python train.py --model="contrastive audio-text model" --dataset="synthesised sound scenes: up to three everyday sounds over a background" --train_examples=26041 --gain_aug_db=6 --n_mels=40 --hop_length=160 --input="mfcc" --spec_augment=true --win_length=512 --tokenizer="word" --vocab_size=93 --loss="softmax" --embed_dim=256 --encoder_arch="crnn" --encoder_norm="batchnorm" --encoder_activation="relu6" --encoder_depths=[1, 2, 1] --encoder_kernel_size=5 --encoder_stem="single" --encoder_widths=[96, 96, 96] --encoder_rnn_width=192 --encoder_rnn="gru" --encoder_bidirectional=false --encoder_rnn_residual=true --encoder_rnn_layers=6 --text_encoder_causal=false --text_encoder_width=128 --text_encoder_layers=6 --text_encoder_norm="layernorm" --text_encoder_norm_position="pre" --text_encoder_activation="swiglu" --text_encoder_mlp_ratio=2.67 --text_encoder_head_dim=16 --text_encoder_fused_qkv=true --text_encoder_bias="all" --text_encoder_qk_norm=true --text_encoder_parallel_block=false --text_encoder_inner_norm=false --text_encoder_positions="learned" --residual_init="scaled_by_depth" --optimizer="soap" --beta2=0.99 --lr=0.0034 --beta1=0.95 --shampoo_beta=0.99 --eps=1e-08 --precondition_frequency=50 --max_precond_dim=512 --one_sided=false --adamw_lr_other_params=0.0026 --grad_clip=1.0 --steps=1600 --batch_size=128 --epochs=7.9 --lr_schedule="cosine" --final_lr_fraction=0.05 --warmup_steps=40 --weight_decay=0.5 --adamw_weight_decay_other_params=0.01
Rows from block 2 of the audio encoder of a small contrastive audio-text model, named by matrix and row number. Each number is 50 + 15 x the weight over its row's rms, rounded and kept within 0 to 99. All counts start at 0.
Before each channel's rows are labels from the 100 clips, of 14976, where the channel reaches its highest value: "responds to" is what is common among them. Only what is clearly more common there than usual is listed. The data: synthesised sound scenes: up to three everyday sounds over a background. In brackets: how many of the 100, against the usual share in percent.
# conv: width-5 conv (encoder.blocks.2.conv.weight, 96x96x5, each kernel summed), inputs 0-95

responds to: coin spinning (41 vs 5.1); fly buzzing (30 vs 4.9)
conv.48:75 57 46 29 21 38 71 52 60 63 44 50 67 47 48 52 76 47 64 56 45 28 30 66 44 42 67 48 59 51 33 41 51 45 39 30 30 55 55 75 36 52 68 77 43 51 39 11 41 58 53 61 50 78 28 16 41 72 49 61 49 28 60 49 54 65 50 38 35 49 34 25 34 74 79 48 54 61 44 32 23 54 61 58 40 59 56 64 61 67 54 47 68 58 54 18

responds to: meowing (29 vs 4.9); crying baby (26 vs 5); howling (26 vs 5.2)
conv.49:38 62 54 35 39 61 39 65 44 45 26 62 49 25 19 27 39 59 69 65 59 76 75 42 51 49 69 30 47 70 75 55 19 56 48 62 34 55 36 19 51 19 63 76 12 68 46 54 70 34 50 63 30 52 48 40 65 51 57 66 25 42 33 58 65 55 56 31 34 68 56 60 65 48 40 62 53 58 50 34 20 46 35 50 73 61 48 49 47 53 44 58 59 40 57 38

responds to: laser zap (69 vs 5.6); first sound: laser zap (40 vs 2.9)
conv.60:60 51 69 62 48 30 63 74 58 47 48 28 67 70 51 65 75 45 66 56 42 50 30 47 47 50 49 69 69 34 45 54 70 38 55 79 58 41 40 67 43 67 25 46 95 31 82 32 44 40 42 41 42 22 59 65 53 37 56 54 47 62 30 51 52 30 46 45 65 58 53 59 72 54 91 55 50 73 46 53 24 81 47 50 57 49 54 37 50 51 25 41 38 71 46 60

responds to: meowing (33 vs 4.9); phone ringing (31 vs 5.3)
conv.76:32 71 39 35 60 41 25 96 56 41 57 49 56 40 40 63 36 49 58 71 78 41 54 30 63 55 58 25 49 39 28 54 49 45 19 52 39 50 61 40 37 60 81 63 59 53 51 41 38 61 64 51 55 41 72 56 60 50 71 21 59 47 49 62 35 77 34 36 39 46 33 92 34 78 48 60 49 55 45 56 55 64 33 53 54 69 73 44 65 49 64 36 35 50 26 41

responds to: coin spinning (27 vs 5.1); typing (25 vs 5.2)
conv.24:42 38 41 70 68 41 70 26 61 35 63 45 51 60 63 25 57 93 53 46 65 48 39 47 29 45 37 45 55 58 35 71 45 49 43 47 57 20 74 44 40 41 62 64 37 31 40 65 30 55 49 41 70 51 65 73 55 58 61 48 60 40 47 71 28 63 41 18 37 47 54 31 39 22 64 38 26 78 57 54 50 54 86 30 25 74 51 38 65 53 63 45 52 55 54 69

responds to: crying baby (44 vs 5); meowing (30 vs 4.9)
conv.11:45 66 42 60 44 47 37 53 69 59 54 50 23 55 75 34 30 73 40 45 58 76 57 41 31 86 66 38 22 45 27 48 63 67 66 47 55 28 62 49 64 68 57 48 49 23 54 52 57 53 68 74 71 23 70 30 69 42 63 43 66 57 90 55 51 36 42 60 28 71 33 81 43 55 49 62 51 40 45 34 54 35 34 42 44 40 42 31 49 72 41 46 53 59 65 60

responds to: crying baby (28 vs 5); siren (26 vs 5.6); meowing (25 vs 4.9); howling (25 vs 5.2)
conv.88:07 28 47 55 26 62 38 51 51 47 58 47 58 47 61 46 30 33 53 58 46 62 64 45 62 69 61 31 62 55 11 43 48 50 46 75 40 41 38 69 40 44 38 50 60 66 49 57 50 56 58 73 47 47 60 50 35 31 35 59 58 44 36 51 52 36 37 38 78 60 23 47 44 54 67 62 52 34 58 55 95 54 51 62 45 22 52 58 19 52 46 94 43 41 83 61

responds to: meowing (31 vs 4.9)
conv.56:78 77 54 31 58 79 43 71 52 52 42 56 72 53 29 44 64 44 51 79 79 53 88 61 59 56 25 34 53 61 62 43 50 59 48 47 31 45 65 42 54 38 63 30 45 56 39 53 39 52 56 67 21 54 70 52 36 68 30 72 41 68 41 47 48 48 40 44 21 61 41 69 34 70 78 67 70 25 64 74 47 41 31 40 29 46 45 51 42 59 50 58 25 49 55 36

responds to: background: none (53 vs 22.3); laser zap (42 vs 5.6); first sound: laser zap (30 vs 2.9); church bell (25 vs 5.3)
conv.77:38 36 60 44 53 54 41 58 64 43 52 64 55 30 67 50 59 33 29 61 36 33 35 35 68 19 45 75 38 56 69 35 80 50 31 67 71 42 54 57 62 25 33 43 44 42 40 51 30 55 60 56 44 39 80 44 36 37 34 49 73 75 69 00 46 43 42 51 74 63 45 37 40 60 48 52 54 52 57 39 78 35 33 35 59 37 42 46 66 45 39 63 87 66 59 50

responds to: phone ringing (58 vs 5.3); siren (29 vs 5.6); first sound: phone ringing (29 vs 2.6)
conv.43:49 48 52 59 71 52 59 79 51 36 56 67 34 54 85 42 37 79 36 64 57 37 69 15 62 67 29 66 25 48 44 29 48 34 51 38 52 72 45 46 53 69 58 57 60 61 60 47 55 45 20 37 24 43 83 50 69 58 91 67 50 62 68 34 62 55 37 54 64 48 37 71 36 74 41 61 70 50 29 57 34 38 62 45 49 62 49 38 44 43 49 38 47 65 28 48

responds to: laser zap (42 vs 5.6); knocking (32 vs 5.3)
conv.42:33 28 54 33 53 48 45 58 51 40 51 39 38 81 47 57 37 54 31 64 38 47 61 49 59 63 25 25 55 38 55 23 30 53 57 65 70 38 60 50 58 55 36 58 44 31 62 49 26 58 30 73 54 42 19 42 35 75 51 44 68 52 57 50 25 26 53 61 37 74 43 55 56 52 37 44 49 43 29 60 51 32 11 51 49 65 57 42 04 44 50 63 89 45 54 72

responds to: meowing (38 vs 4.9); siren (37 vs 5.6); first sound: siren (26 vs 2.8)
conv.72:37 81 57 25 61 64 62 63 35 53 38 42 34 69 29 36 47 62 52 57 83 55 49 74 46 66 25 54 38 60 57 55 48 27 39 48 19 41 30 41 32 57 69 37 91 61 46 38 45 45 51 59 34 75 65 43 47 48 43 65 51 55 15 26 50 48 45 33 35 58 20 34 46 53 62 48 57 56 64 84 61 45 41 72 55 72 52 36 56 33 62 59 37 30 48 48

responds to: laser zap (64 vs 5.6); background: none (49 vs 22.3); first sound: laser zap (41 vs 2.9); siren (30 vs 5.6)
conv.80:26 46 35 58 57 50 35 28 54 72 32 26 63 42 33 41 60 37 57 37 48 80 21 79 46 49 28 36 71 32 37 23 57 57 70 27 53 54 52 34 45 59 48 58 35 64 47 55 81 66 59 61 39 52 05 34 53 68 50 56 46 35 33 21 56 52 32 47 69 43 26 54 71 45 43 33 45 46 43 36 30 44 54 48 57 42 58 66 50 30 62 74 64 56 42 42

responds to: background: none (50 vs 22.3); siren (37 vs 5.6); laser zap (34 vs 5.6)
conv.31:23 24 43 52 50 83 48 68 48 25 35 35 72 45 54 58 33 62 09 45 41 41 18 34 52 49 53 42 56 56 75 21 74 41 84 40 36 43 55 60 61 62 33 66 64 59 67 46 40 56 49 33 38 48 52 61 59 55 16 33 67 68 61 37 42 74 52 57 63 68 50 59 48 57 42 63 42 49 56 46 52 75 30 81 61 61 50 74 65 38 45 57 44 57 45 60

responds to: crickets (25 vs 6.2)
conv.4:60 47 75 34 51 52 50 66 73 53 86 47 31 75 73 67 52 49 53 40 21 46 33 36 28 53 76 41 51 66 44 54 45 49 35 36 73 55 68 27 63 44 50 52 40 26 56 15 59 63 30 91 60 54 53 36 57 63 58 35 50 06 31 39 43 37 46 42 47 57 67 50 25 53 63 42 71 74 37 47 48 54 58 55 51 57 42 68 60 38 54 49 30 46 48 34

responds to: crying baby (37 vs 5)
conv.37:37 52 54 68 56 63 46 42 68 74 71 58 29 55 70 35 50 52 34 67 70 48 56 42 46 34 31 61 33 69 50 47 64 52 42 45 43 53 22 70 39 21 65 64 37 75 46 50 70 55 76 45 34 54 26 56 49 48 54 20 36 44 48 57 72 42 21 57 28 70 46 60 63 54 50 68 25 48 54 76 21 57 33 68 67 39 23 61 47 36 48 35 55 77 75 62

responds to: hammering (37 vs 5.3)
conv.3:59 32 62 54 49 42 90 28 60 70 66 23 53 53 25 72 37 53 71 50 65 58 36 64 33 56 67 53 53 69 32 31 50 63 48 54 46 48 72 40 30 20 61 61 27 43 57 20 55 32 64 43 32 43 64 57 62 41 50 36 47 43 24 59 14 42 45 41 57 39 41 30 39 54 53 57 28 38 25 70 54 45 59 49 30 53 52 59 23 32 42 24 70 46 52 38

responds to: siren (71 vs 5.6); first sound: siren (42 vs 2.8)
conv.39:47 54 53 35 61 52 54 21 64 48 46 37 67 49 44 71 52 80 71 67 78 42 45 65 62 47 39 20 57 53 48 58 45 65 42 41 24 79 39 55 86 47 61 47 51 63 32 85 18 71 37 46 54 66 22 42 42 47 41 65 45 57 56 67 46 64 51 73 66 48 48 36 42 41 46 55 25 30 65 62 34 17 48 46 50 40 70 63 65 36 49 78 38 51 40 65

responds to: siren (27 vs 5.6); laser zap (25 vs 5.6)
conv.58:54 44 29 25 75 56 94 18 32 47 66 68 33 50 39 56 35 59 31 28 44 25 58 61 41 34 50 50 51 74 29 46 62 52 76 41 49 19 53 26 76 24 66 51 58 35 72 42 50 47 56 48 59 59 28 47 48 38 61 25 43 44 60 42 49 43 72 69 44 51 19 64 45 45 54 50 60 30 31 58 54 40 68 39 43 57 71 55 58 35 44 65 42 42 46 75

responds to: background: none (49 vs 22.3); laser zap (25 vs 5.6)
conv.66:37 69 52 63 72 77 41 42 32 76 55 43 69 61 52 54 59 54 39 33 45 39 49 58 52 57 78 24 63 48 38 66 75 46 40 51 71 48 80 48 37 70 35 37 40 33 34 43 45 51 41 63 58 68 13 70 57 46 54 51 39 59 41 88 43 55 20 40 22 55 51 55 59 53 41 29 85 43 62 61 58 60 69 47 63 67 30 40 49 33 45 34 59 25 36 64

responds to: background: none (73 vs 22.3); doorbell (32 vs 5.1); first sound: doorbell (26 vs 2.5)
conv.87:80 41 76 34 72 49 55 41 35 66 53 47 49 69 79 98 77 71 57 40 32 30 53 58 60 64 57 37 74 44 25 32 45 42 27 48 48 40 56 35 43 43 47 32 36 65 72 54 21 44 45 36 57 62 46 48 50 27 61 44 62 68 47 42 38 43 57 47 57 29 55 41 67 30 57 43 51 40 26 41 43 55 86 54 40 47 66 42 89 44 52 63 46 45 55 46

responds to: laser zap (89 vs 5.6); first sound: laser zap (47 vs 2.9)
conv.5:43 37 63 72 38 45 40 48 75 51 33 28 38 46 28 66 59 53 61 70 68 29 35 61 70 77 27 34 64 52 37 36 40 57 47 24 46 49 62 43 11 94 07 65 41 57 74 41 60 47 36 65 49 28 58 52 52 54 57 39 63 58 59 50 47 36 56 59 44 73 59 60 63 49 37 48 48 47 54 51 32 55 66 55 22 40 51 36 63 37 49 31 63 80 45 51

responds to: howling (29 vs 5.2)
conv.51:67 20 51 34 57 75 60 48 67 21 50 72 76 51 49 39 53 50 55 38 75 63 38 57 50 48 44 41 56 30 44 34 78 62 78 24 38 45 47 62 65 32 56 40 35 70 47 69 35 50 39 60 14 62 39 22 53 71 33 58 62 55 67 57 48 67 54 40 40 73 79 56 44 71 48 63 37 69 37 73 40 40 79 48 57 59 32 61 42 58 51 48 66 57 41 29

responds to: background: none (50 vs 22.3); crying baby (29 vs 5)
conv.35:47 24 37 70 31 71 73 50 29 43 44 72 29 34 55 41 13 41 70 47 53 60 49 60 32 52 75 47 67 37 25 45 80 55 86 39 73 70 30 44 75 29 51 34 71 52 55 27 53 46 40 44 61 53 51 67 25 55 61 37 72 42 72 73 59 42 60 59 62 61 42 40 53 42 63 51 54 55 76 66 65 34 45 58 58 56 49 64 66 53 50 57 48 56 75 38

responds to: background: none (58 vs 22.3); meowing (55 vs 4.9); first sound: meowing (29 vs 2.4)
conv.19:36 48 41 44 38 58 48 56 43 46 46 44 37 86 40 67 54 46 38 37 47 62 62 37 47 38 42 41 49 59 79 39 36 61 53 73 29 54 51 28 47 50 27 30 52 68 53 40 32 41 50 51 48 58 53 30 35 67 52 62 49 34 67 31 61 21 51 49 53 44 49 38 42 51 18 27 71 00 34 31 43 88 61 34 70 58 36 36 45 28 60 67 75 65 50 55

responds to: fire crackling (40 vs 5.5)
conv.79:58 71 89 31 33 55 64 56 66 54 43 51 24 57 75 49 57 57 41 36 21 57 32 61 30 28 41 74 37 52 34 52 61 52 38 31 58 00 38 32 57 53 40 47 42 54 65 46 36 75 54 42 47 28 68 43 70 41 45 52 58 32 53 35 46 45 58 73 37 57 45 59 40 55 48 37 59 47 54 61 59 44 47 68 61 26 37 72 66 24 59 24 36 71 49 43

responds to: laser zap (89 vs 5.6); first sound: laser zap (52 vs 2.9)
conv.55:36 48 46 39 42 62 54 56 73 62 56 59 77 31 54 53 71 52 53 43 84 38 50 20 73 13 52 43 61 31 58 32 63 37 56 39 41 74 63 49 67 66 56 48 49 60 48 58 54 62 20 32 48 59 22 43 26 61 50 23 65 77 39 32 47 60 63 47 64 69 67 32 47 60 33 41 43 41 47 64 21 40 39 46 46 33 54 40 75 33 42 68 44 30 29 35

responds to: background: none (54 vs 22.3); crying baby (42 vs 5); first sound: crying baby (27 vs 2.4)
conv.84:53 58 73 34 50 30 79 40 45 45 38 70 55 49 57 72 43 53 49 44 55 36 60 66 32 39 15 34 76 29 84 64 38 63 60 61 31 32 58 40 78 32 55 60 26 23 55 80 37 35 49 31 38 37 35 52 84 47 66 37 51 40 70 70 51 48 46 57 54 52 57 64 30 45 52 63 27 35 43 58 37 33 29 40 53 38 62 47 47 72 37 47 54 48 75 61

responds to: meowing (33 vs 4.9); siren (28 vs 5.6); howling (27 vs 5.2)
conv.53:54 77 49 58 45 88 57 72 42 54 50 42 62 58 41 38 48 45 54 34 47 73 85 27 55 67 50 48 53 45 66 37 51 63 67 89 55 41 47 34 55 22 22 55 20 39 53 40 57 66 55 63 66 55 32 44 48 56 52 85 54 41 47 46 63 43 40 63 49 56 61 63 38 31 28 34 38 77 46 56 44 22 56 56 58 66 40 34 54 31 36 85 22 52 53 57

responds to: meowing (36 vs 4.9); crying baby (28 vs 5); howling (28 vs 5.2)
conv.94:41 60 81 26 59 29 50 32 49 49 31 63 51 57 39 37 35 25 65 19 50 28 62 41 61 31 40 49 60 34 63 34 68 64 72 41 47 86 47 62 54 45 45 32 52 48 76 64 40 57 62 42 59 46 26 40 31 49 49 59 49 78 42 59 63 81 22 36 42 76 55 46 28 39 46 76 44 28 62 67 39 44 26 23 66 57 50 49 58 58 56 45 53 54 53 25

responds to: background: none (54 vs 22.3); siren (35 vs 5.6)
conv.86:41 44 30 70 23 27 58 44 27 32 57 44 53 52 33 56 62 50 66 28 38 51 48 41 41 52 43 69 36 61 30 46 79 47 40 35 63 70 33 46 62 53 35 37 39 53 45 37 75 48 51 54 26 79 51 45 51 51 72 74 46 61 36 81 39 64 59 43 67 65 52 36 03 45 36 62 74 50 35 60 81 79 50 62 56 53 43 22 34 49 51 54 64 67 54 37

responds to: laser zap (53 vs 5.6); background: none (53 vs 22.3); first sound: laser zap (34 vs 2.9)
conv.17:32 51 67 53 60 42 59 70 43 44 47 30 39 36 47 49 28 83 36 49 32 62 31 26 34 56 44 80 57 51 65 65 50 40 64 37 53 61 42 46 57 60 53 41 58 28 45 56 52 24 46 32 64 17 90 36 42 44 54 58 49 63 72 46 25 52 55 18 54 75 29 66 36 56 50 59 46 29 51 41 34 45 64 39 50 42 42 38 39 66 43 86 73 24 37 35

responds to: siren (83 vs 5.6); first sound: siren (54 vs 2.8)
conv.73:43 59 33 61 50 37 45 35 54 50 37 47 38 67 55 64 38 11 43 45 52 76 59 39 49 39 28 36 33 57 77 50 59 44 65 44 30 55 42 38 72 41 58 22 47 69 57 61 38 46 63 25 33 52 55 60 61 60 65 71 34 51 47 42 57 69 41 53 58 60 63 61 39 06 60 39 24 21 38 64 24 50 74 46 26 40 21 39 60 56 38 37 59 78 25 38

responds to: siren (28 vs 5.6); laser zap (27 vs 5.6)
conv.2:51 47 26 59 68 32 57 41 38 45 96 52 34 29 75 66 38 45 47 30 36 54 54 49 69 44 52 63 45 49 49 23 26 57 49 55 29 84 45 48 63 49 45 73 70 49 90 71 59 48 54 42 45 35 52 64 43 28 60 38 23 64 80 57 44 54 80 26 38 47 40 37 47 57 59 57 50 63 37 66 80 51 47 40 57 49 49 59 32 60 50 60 51 58 38 80

responds to: water drop (41 vs 5.3)
conv.70:70 25 50 48 49 46 54 87 53 61 66 42 18 53 54 37 45 49 60 38 24 52 14 56 66 14 52 60 54 83 57 33 67 47 22 42 80 52 43 55 32 53 37 54 55 37 43 67 53 64 41 69 33 45 80 36 62 43 50 42 81 25 20 36 45 43 42 45 45 69 63 72 51 66 38 36 61 59 44 49 55 60 53 63 41 47 51 57 74 72 56 49 65 62 54 51

responds to: siren (39 vs 5.6); meowing (25 vs 4.9)
conv.65:42 51 40 30 72 77 27 99 38 40 51 41 43 47 51 50 21 65 60 64 66 53 56 37 62 35 49 74 45 57 42 54 32 53 52 50 67 30 35 36 45 59 64 43 36 51 28 39 66 40 55 46 48 45 70 69 75 26 46 43 54 40 26 32 48 47 51 54 46 57 60 56 51 80 37 32 56 77 64 40 40 37 56 25 19 44 58 13 34 25 48 59 64 30 52 57

responds to: laser zap (43 vs 5.6)
conv.33:56 55 46 17 73 74 38 62 77 57 62 35 24 39 69 56 55 80 30 60 55 38 32 39 51 28 60 38 41 64 29 18 57 30 57 41 65 45 50 67 47 58 78 41 65 58 46 51 52 44 68 60 59 18 38 21 40 40 38 46 49 30 26 36 44 81 58 46 46 32 67 49 32 74 34 39 74 41 66 61 68 62 48 61 46 59 62 59 42 60 53 68 56 55 60 59

responds to: laser zap (63 vs 5.6); background: none (46 vs 22.3); first sound: laser zap (42 vs 2.9)
conv.71:08 54 49 68 71 51 39 62 42 27 30 26 42 60 70 42 35 74 52 66 32 49 71 44 58 44 60 55 55 72 46 72 68 38 34 46 34 63 49 58 75 30 19 57 44 41 56 63 38 49 73 57 49 67 50 46 28 46 71 66 26 83 58 51 40 33 40 62 71 39 67 41 47 48 45 43 56 63 38 49 65 74 76 69 57 47 65 61 53 45 49 42 74 59 28 72